A small self-supervised image encoder, trained from scratch.
Model: 2.4M parameters, 32-pixel images, arch xception, activation celu, depths [2, 4, 4].
Training: muon at rate 0.0027, 7800 steps, batches of 128.
Data: trained on rosettes with rotational symmetry, 20.5 epochs.
Rows from block 6, named by matrix and row number. Rows with one number belong to one channel. Each number is 50 + 12 x the weight over its row's rms, rounded and kept within 0 to 99. All counts start at 0. After the name is the row's rms in percent of the matrix's.
# convs1: first pointwise conv (model.blocks.6.convs.1.weight, 384x224x1x1), inputs 0-223
# convs3: second pointwise conv (model.blocks.6.convs.3.weight, 384x384x1x1, transposed), outputs 0-191
convs1.314 100:36 53 50 63 49 71 61 56 38 49 36 43 57 46 43 53 41 48 53 39 82 54 52 29 50 63 58 36 71 53 57 29 50 50 47 66 61 60 48 51 46 52 49 67 56 48 45 76 69 45 47 58 49 40 54 49 44 47 33 47 28 42 41 39 58 30 52 49 41 36 57 48 50 50 64 64 46 47 66 50 70 44 46 51 37 50 54 57 49 43 57 62 46 50 43 71 43 52 45 51 49 61 39 49 51 52 27 51 61 43 55 55 66 56 48 49 53 46 38 59 62 46 26 46 35 75 60 47 55 50 41 45 53 33 40 34 40 57 47 63 41 53 35 47 50 55 56 28 52 38 40 83 59 52 38 63 48 81 57 64 81 63 69 52 34 61 34 34 53 56 51 67 73 65 39 40 45 43 37 92 20 31 25 64 48 65 42 43 49 62 35 55 36 39 42 39 53 46 74 61 45 37 41 43 38 50 58 52 54 60 79 61 45 59 34 32 42 64 33 52 73 39 47 53
convs1.315 078:59 74 51 39 60 74 45 44 52 41 46 54 30 34 66 74 59 31 42 39 68 55 37 42 37 52 60 44 53 43 66 46 51 45 60 38 54 27 70 41 47 46 44 39 61 62 46 49 32 45 54 55 45 49 37 48 28 40 49 40 55 63 50 50 39 48 44 42 58 48 57 43 57 41 42 63 26 34 41 45 42 55 49 70 53 50 61 05 33 46 22 56 61 40 70 40 51 38 25 53 43 41 42 44 48 39 52 47 48 43 59 62 42 55 61 54 56 56 47 36 50 69 72 54 58 62 36 52 50 59 40 43 52 51 52 41 33 61 51 49 58 46 47 46 23 57 60 39 56 29 45 58 48 40 16 51 37 52 50 35 55 57 43 45 58 44 53 44 72 55 79 59 49 55 23 77 55 72 63 54 27 65 55 54 70 69 33 34 59 30 53 39 25 47 47 61 44 48 42 54 66 60 59 44 40 65 57 35 54 59 49 39 43 31 54 50 20 55 57 45 50 31 58 41
convs1.316 092:40 48 43 46 39 53 38 69 55 51 47 78 65 48 50 56 45 34 38 39 45 24 51 31 57 49 47 39 30 65 52 51 56 60 62 53 45 65 56 50 46 52 45 59 37 64 51 39 73 33 39 64 59 74 50 69 32 63 50 53 47 57 47 47 58 41 36 59 42 64 49 47 63 69 42 61 49 39 54 28 54 56 66 70 48 59 50 63 51 35 59 55 46 54 26 57 40 39 49 63 43 65 47 35 53 42 54 51 35 33 40 64 49 42 72 70 61 45 74 62 54 55 50 46 36 86 57 58 67 55 51 49 68 74 75 47 46 39 66 62 53 57 50 48 50 46 32 50 62 52 56 47 39 58 38 25 58 53 64 48 59 36 61 86 35 53 62 48 55 49 65 16 48 50 45 51 46 62 59 58 42 59 63 68 56 31 56 66 36 55 30 50 31 27 47 58 50 58 63 65 39 64 46 47 47 41 51 41 40 69 79 49 49 59 60 41 48 61 22 44 58 49 46 32
convs1.317 095:66 62 43 35 52 74 32 69 58 68 41 43 36 79 54 41 58 44 55 51 61 20 57 39 52 44 56 34 70 41 57 71 58 40 54 47 49 56 48 69 68 54 54 41 47 32 65 52 77 47 45 55 47 45 51 63 64 46 54 66 65 51 38 37 40 58 72 61 46 58 28 47 40 54 40 46 55 56 50 54 70 58 54 50 39 52 46 54 49 47 69 57 25 43 55 63 47 41 50 48 58 39 46 47 62 52 44 55 38 61 45 28 34 53 37 52 44 46 34 48 19 57 34 62 45 55 58 42 60 57 51 29 53 52 42 35 35 52 45 51 39 74 53 43 52 45 45 50 54 35 62 60 51 55 49 49 45 49 56 62 64 43 50 69 61 34 44 59 36 31 16 48 53 65 55 42 48 46 55 79 47 36 43 19 39 61 51 37 53 53 11 54 36 53 63 37 54 57 75 66 49 49 75 45 46 35 37 55 60 58 74 42 58 42 40 71 48 68 37 29 70 47 43 54
convs1.318 091:57 45 49 61 47 39 41 69 51 54 49 39 27 51 46 44 50 50 43 66 63 73 53 49 58 54 45 48 63 36 32 59 45 33 52 43 42 50 41 52 48 57 34 56 41 42 66 44 57 53 34 53 62 36 29 40 60 36 53 54 74 57 46 56 48 59 43 45 60 45 59 59 25 58 29 47 34 46 38 56 63 33 49 55 65 50 61 52 43 53 51 49 45 61 61 45 74 47 63 59 51 77 62 23 49 46 51 32 50 46 41 18 60 34 64 47 57 56 57 56 52 69 33 26 60 48 61 64 56 54 74 28 30 67 78 51 39 63 42 58 57 57 45 41 33 58 36 41 37 44 54 44 53 35 54 50 52 50 50 61 65 83 52 49 31 60 78 51 63 45 53 51 68 66 62 73 61 27 48 57 31 57 76 53 53 63 36 52 63 43 37 60 25 76 62 56 35 48 47 49 56 58 53 63 48 45 62 31 51 54 38 46 46 37 63 51 58 53 27 20 67 55 45 44
convs1.319 091:60 65 52 65 54 71 47 53 48 58 40 62 63 22 44 27 50 37 43 49 49 42 31 47 52 31 60 76 39 68 71 27 62 55 47 44 42 52 68 55 61 50 49 50 36 60 57 39 57 32 45 47 61 52 50 18 34 58 47 41 53 62 59 55 68 46 41 39 58 55 29 54 52 66 63 48 55 36 41 68 57 46 46 38 48 51 50 54 38 51 39 68 65 63 49 43 48 51 46 63 47 47 48 52 46 26 34 40 82 50 63 19 45 38 59 36 49 48 53 53 29 63 35 51 57 65 39 31 70 51 62 74 53 58 44 37 42 34 75 53 43 57 64 46 47 60 41 41 68 37 31 39 56 45 41 57 50 76 39 67 42 52 52 40 64 81 70 68 54 39 57 48 53 69 53 50 56 57 65 73 45 34 48 50 55 65 57 59 70 42 40 58 29 58 48 48 69 48 45 65 62 60 35 66 45 20 38 56 55 59 39 51 41 37 41 59 67 46 44 50 54 53 44 40
convs1.320 105:28 47 67 53 19 41 54 41 51 37 62 45 68 62 45 53 73 34 52 53 49 52 29 40 46 56 42 43 59 54 63 41 61 56 47 55 48 49 48 63 43 28 54 48 53 56 49 64 55 64 74 59 50 42 55 52 56 44 62 69 62 46 61 53 54 51 61 56 55 40 54 54 53 67 58 58 59 36 37 62 85 44 68 48 43 60 61 41 56 47 71 50 26 36 53 66 64 82 41 61 40 58 45 46 47 50 54 61 47 32 46 51 67 87 60 63 45 52 37 42 46 44 41 48 76 35 45 52 50 45 34 27 48 60 40 59 41 38 51 44 61 39 44 52 92 62 55 65 51 64 42 67 57 48 59 59 66 47 41 49 39 30 59 36 48 41 47 51 56 53 44 64 69 50 53 62 49 40 40 58 47 28 37 52 30 59 58 51 68 58 55 55 42 44 38 50 64 47 82 43 43 43 39 56 42 84 51 51 19 25 56 56 59 51 37 36 41 40 61 55 29 55 50 56
convs1.321 109:48 58 42 46 56 62 50 71 48 53 50 22 66 57 27 51 49 40 52 47 43 62 34 67 69 63 38 49 46 47 35 57 91 43 55 51 51 50 55 49 49 42 44 36 37 75 58 31 44 56 36 49 46 53 65 51 47 50 53 18 49 26 40 67 58 58 51 45 41 51 35 32 43 42 52 56 69 42 53 48 54 53 63 63 46 38 51 65 65 70 49 32 63 47 38 56 71 21 66 55 66 72 54 51 66 36 48 67 51 35 60 56 64 54 61 49 43 43 36 56 58 34 52 41 43 47 60 39 41 25 37 51 30 56 45 55 48 63 69 55 35 50 67 52 41 59 52 58 60 69 40 45 45 46 56 23 46 46 56 43 68 68 20 65 46 45 57 45 33 50 55 53 26 47 69 51 50 26 61 54 41 39 57 60 72 49 60 42 35 44 39 37 45 68 37 57 50 53 33 42 63 45 78 49 68 67 45 55 49 51 30 71 51 43 33 70 56 55 44 55 62 47 60 50
convs3.314 100:30 73 66 48 49 63 56 47 50 38 46 41 68 43 60 67 49 41 65 38 67 54 47 42 52 55 49 59 48 57 53 62 59 45 50 48 50 63 54 51 50 51 65 37 35 47 56 41 59 23 54 36 46 47 28 48 73 57 38 40 60 49 75 69 56 52 66 72 34 28 39 47 59 51 52 56 47 48 45 43 69 35 46 43 44 40 50 69 55 58 34 59 54 54 33 50 50 39 50 57 62 57 72 45 54 35 63 30 48 30 71 63 63 66 65 60 37 60 66 50 61 46 41 26 93 46 58 61 31 39 53 47 50 69 43 35 54 51 58 42 60 61 33 47 47 55 43 34 59 59 46 21 48 57 65 68 58 59 54 59 27 66 53 61 31 41 42 38 33 45 56 29 65 47 44 65 47 50 51 63 68 57 43 40 56 47 55 53 40 56 66 59
convs3.315 094:26 64 51 47 60 48 47 60 43 46 35 46 53 42 46 48 38 48 40 61 60 27 65 43 46 50 34 51 51 46 63 50 63 44 35 45 61 42 52 61 33 19 61 50 24 28 30 68 65 40 76 42 34 56 56 54 89 65 55 57 53 46 41 46 43 44 49 38 36 85 55 48 39 50 33 46 49 37 22 74 52 46 74 64 33 53 54 53 57 56 76 35 52 54 63 53 50 64 34 40 44 48 36 59 37 37 59 39 25 54 41 54 45 46 59 42 46 45 44 64 55 40 55 38 57 52 47 51 47 32 68 55 50 64 40 64 78 14 46 46 48 59 46 31 50 78 56 61 77 53 58 51 49 53 47 71 46 73 60 50 39 55 71 39 41 54 63 44 48 51 37 39 17 64 54 39 45 36 37 56 31 44 30 49 60 64 60 60 47 46 41 44
convs3.316 097:38 56 46 52 59 69 56 64 43 57 59 40 50 47 55 44 56 44 57 69 36 51 67 23 53 66 50 23 56 47 54 57 44 40 50 63 65 24 41 56 51 28 68 42 45 58 32 65 63 31 58 49 62 27 44 46 43 36 59 34 45 43 36 31 47 36 56 57 44 42 39 46 59 46 57 49 50 54 70 59 96 56 56 57 47 43 52 60 36 53 35 55 58 48 55 32 65 38 24 51 32 45 45 50 42 41 55 63 48 27 30 56 32 38 31 55 49 43 41 48 26 50 48 31 54 64 42 38 52 56 52 43 52 66 56 62 52 40 60 64 52 44 32 55 42 55 46 45 33 51 54 64 55 50 48 65 39 63 69 47 67 62 38 33 44 63 63 49 32 44 53 57 32 48 43 63 65 62 54 56 71 70 45 51 54 53 23 68 46 50 34 60
convs3.317 101:42 34 35 55 63 52 43 48 42 37 60 42 58 60 54 40 49 53 44 40 30 51 40 48 28 44 52 73 41 44 56 51 52 58 49 25 55 60 58 66 40 50 32 34 47 64 57 36 55 58 34 64 55 50 80 53 39 61 55 60 63 41 39 49 46 36 79 60 48 69 23 50 40 49 70 49 46 49 48 53 42 41 26 66 57 43 28 54 69 48 57 49 50 47 55 74 50 54 51 50 56 47 77 31 67 42 45 62 51 67 44 66 44 28 35 44 58 44 36 44 47 46 31 65 23 42 41 58 54 60 12 35 50 36 74 52 63 65 42 38 45 66 34 41 46 51 65 64 36 58 64 56 36 51 53 44 22 45 62 64 52 58 39 50 44 34 30 55 60 62 53 63 48 43 79 67 31 50 60 25 56 56 50 49 44 52 61 45 46 50 51 55
convs3.318 096:46 61 56 40 55 49 45 66 51 46 53 54 54 43 58 60 37 65 41 52 66 30 34 43 39 63 39 52 75 66 38 47 46 58 14 41 53 22 57 55 62 49 45 51 68 48 58 83 45 57 59 61 54 31 52 54 53 46 31 39 54 58 57 41 45 62 43 34 57 40 60 51 57 38 45 26 51 40 56 71 55 54 51 39 33 56 44 41 43 55 58 64 51 50 56 25 32 57 75 78 50 62 31 08 40 63 27 54 39 52 38 52 53 69 46 46 61 44 61 56 55 70 54 49 50 64 45 42 56 34 40 38 48 58 41 58 46 37 53 52 52 36 32 46 46 69 53 58 26 41 61 54 57 45 69 55 38 41 35 51 57 60 65 79 31 55 57 65 57 55 39 40 68 51 39 58 26 51 61 44 43 60 49 24 34 60 52 39 45 49 36 37
convs3.319 097:56 41 34 41 56 50 38 45 45 27 37 81 70 93 55 57 53 55 65 31 60 68 48 35 61 52 47 65 64 53 30 52 52 45 70 48 32 63 35 36 49 58 41 47 42 53 42 68 37 33 87 63 42 64 53 47 37 63 51 60 46 45 37 48 54 39 45 42 46 55 62 58 54 29 25 53 41 58 45 58 67 58 51 39 72 65 69 48 45 49 37 47 40 56 35 73 60 38 46 41 63 72 41 45 41 61 46 22 37 37 65 51 27 54 60 47 34 44 53 68 66 37 48 55 50 57 33 61 35 53 44 67 36 70 38 65 54 53 48 50 37 55 50 52 49 29 42 42 32 46 36 43 61 51 54 50 48 41 36 48 55 72 53 62 52 62 44 49 58 68 39 42 36 46 39 62 47 52 38 39 43 53 59 51 48 50 74 44 38 34 45 57
convs3.320 104:61 37 49 42 77 41 63 40 47 31 44 63 55 60 37 56 64 43 40 43 92 53 55 35 72 54 49 48 50 51 53 49 59 58 48 68 50 59 55 52 41 61 58 37 52 56 58 51 40 43 50 34 51 36 40 40 60 46 50 63 46 39 62 55 37 56 47 63 65 62 63 45 49 49 42 69 23 34 50 37 55 58 51 46 46 73 58 50 48 38 68 29 68 58 66 36 61 31 60 48 55 77 56 50 46 53 54 34 44 55 36 43 42 29 52 54 60 57 68 55 46 64 72 44 54 55 60 58 66 50 60 53 49 51 52 59 53 66 50 39 50 31 60 40 45 39 41 45 44 52 60 35 26 37 58 62 40 43 34 63 52 64 59 89 38 59 40 59 58 50 59 41 74 45 46 36 27 41 55 51 32 52 56 62 44 38 40 52 45 45 61 70
convs3.321 097:54 51 73 38 37 42 74 36 51 47 71 46 57 58 26 52 64 42 47 48 58 45 51 56 63 49 42 19 28 32 50 65 38 67 44 51 42 50 52 62 52 53 58 51 65 29 39 47 53 45 56 38 75 36 75 46 46 33 47 59 64 57 51 42 57 60 52 54 36 56 62 48 47 60 46 61 53 59 44 51 63 47 49 51 40 29 44 50 56 41 30 48 40 49 51 55 72 33 42 73 71 54 63 45 37 59 62 47 45 59 61 39 66 30 58 73 69 49 35 39 40 37 22 39 50 51 39 46 38 64 59 17 54 62 50 48 53 60 44 56 35 44 41 43 57 72 42 57 47 48 54 50 78 12 50 62 58 60 52 60 66 57 52 55 30 30 53 65 84 43 60 52 55 61 55 51 53 31 67 68 54 42 40 45 63 45 52 68 25 69 48 39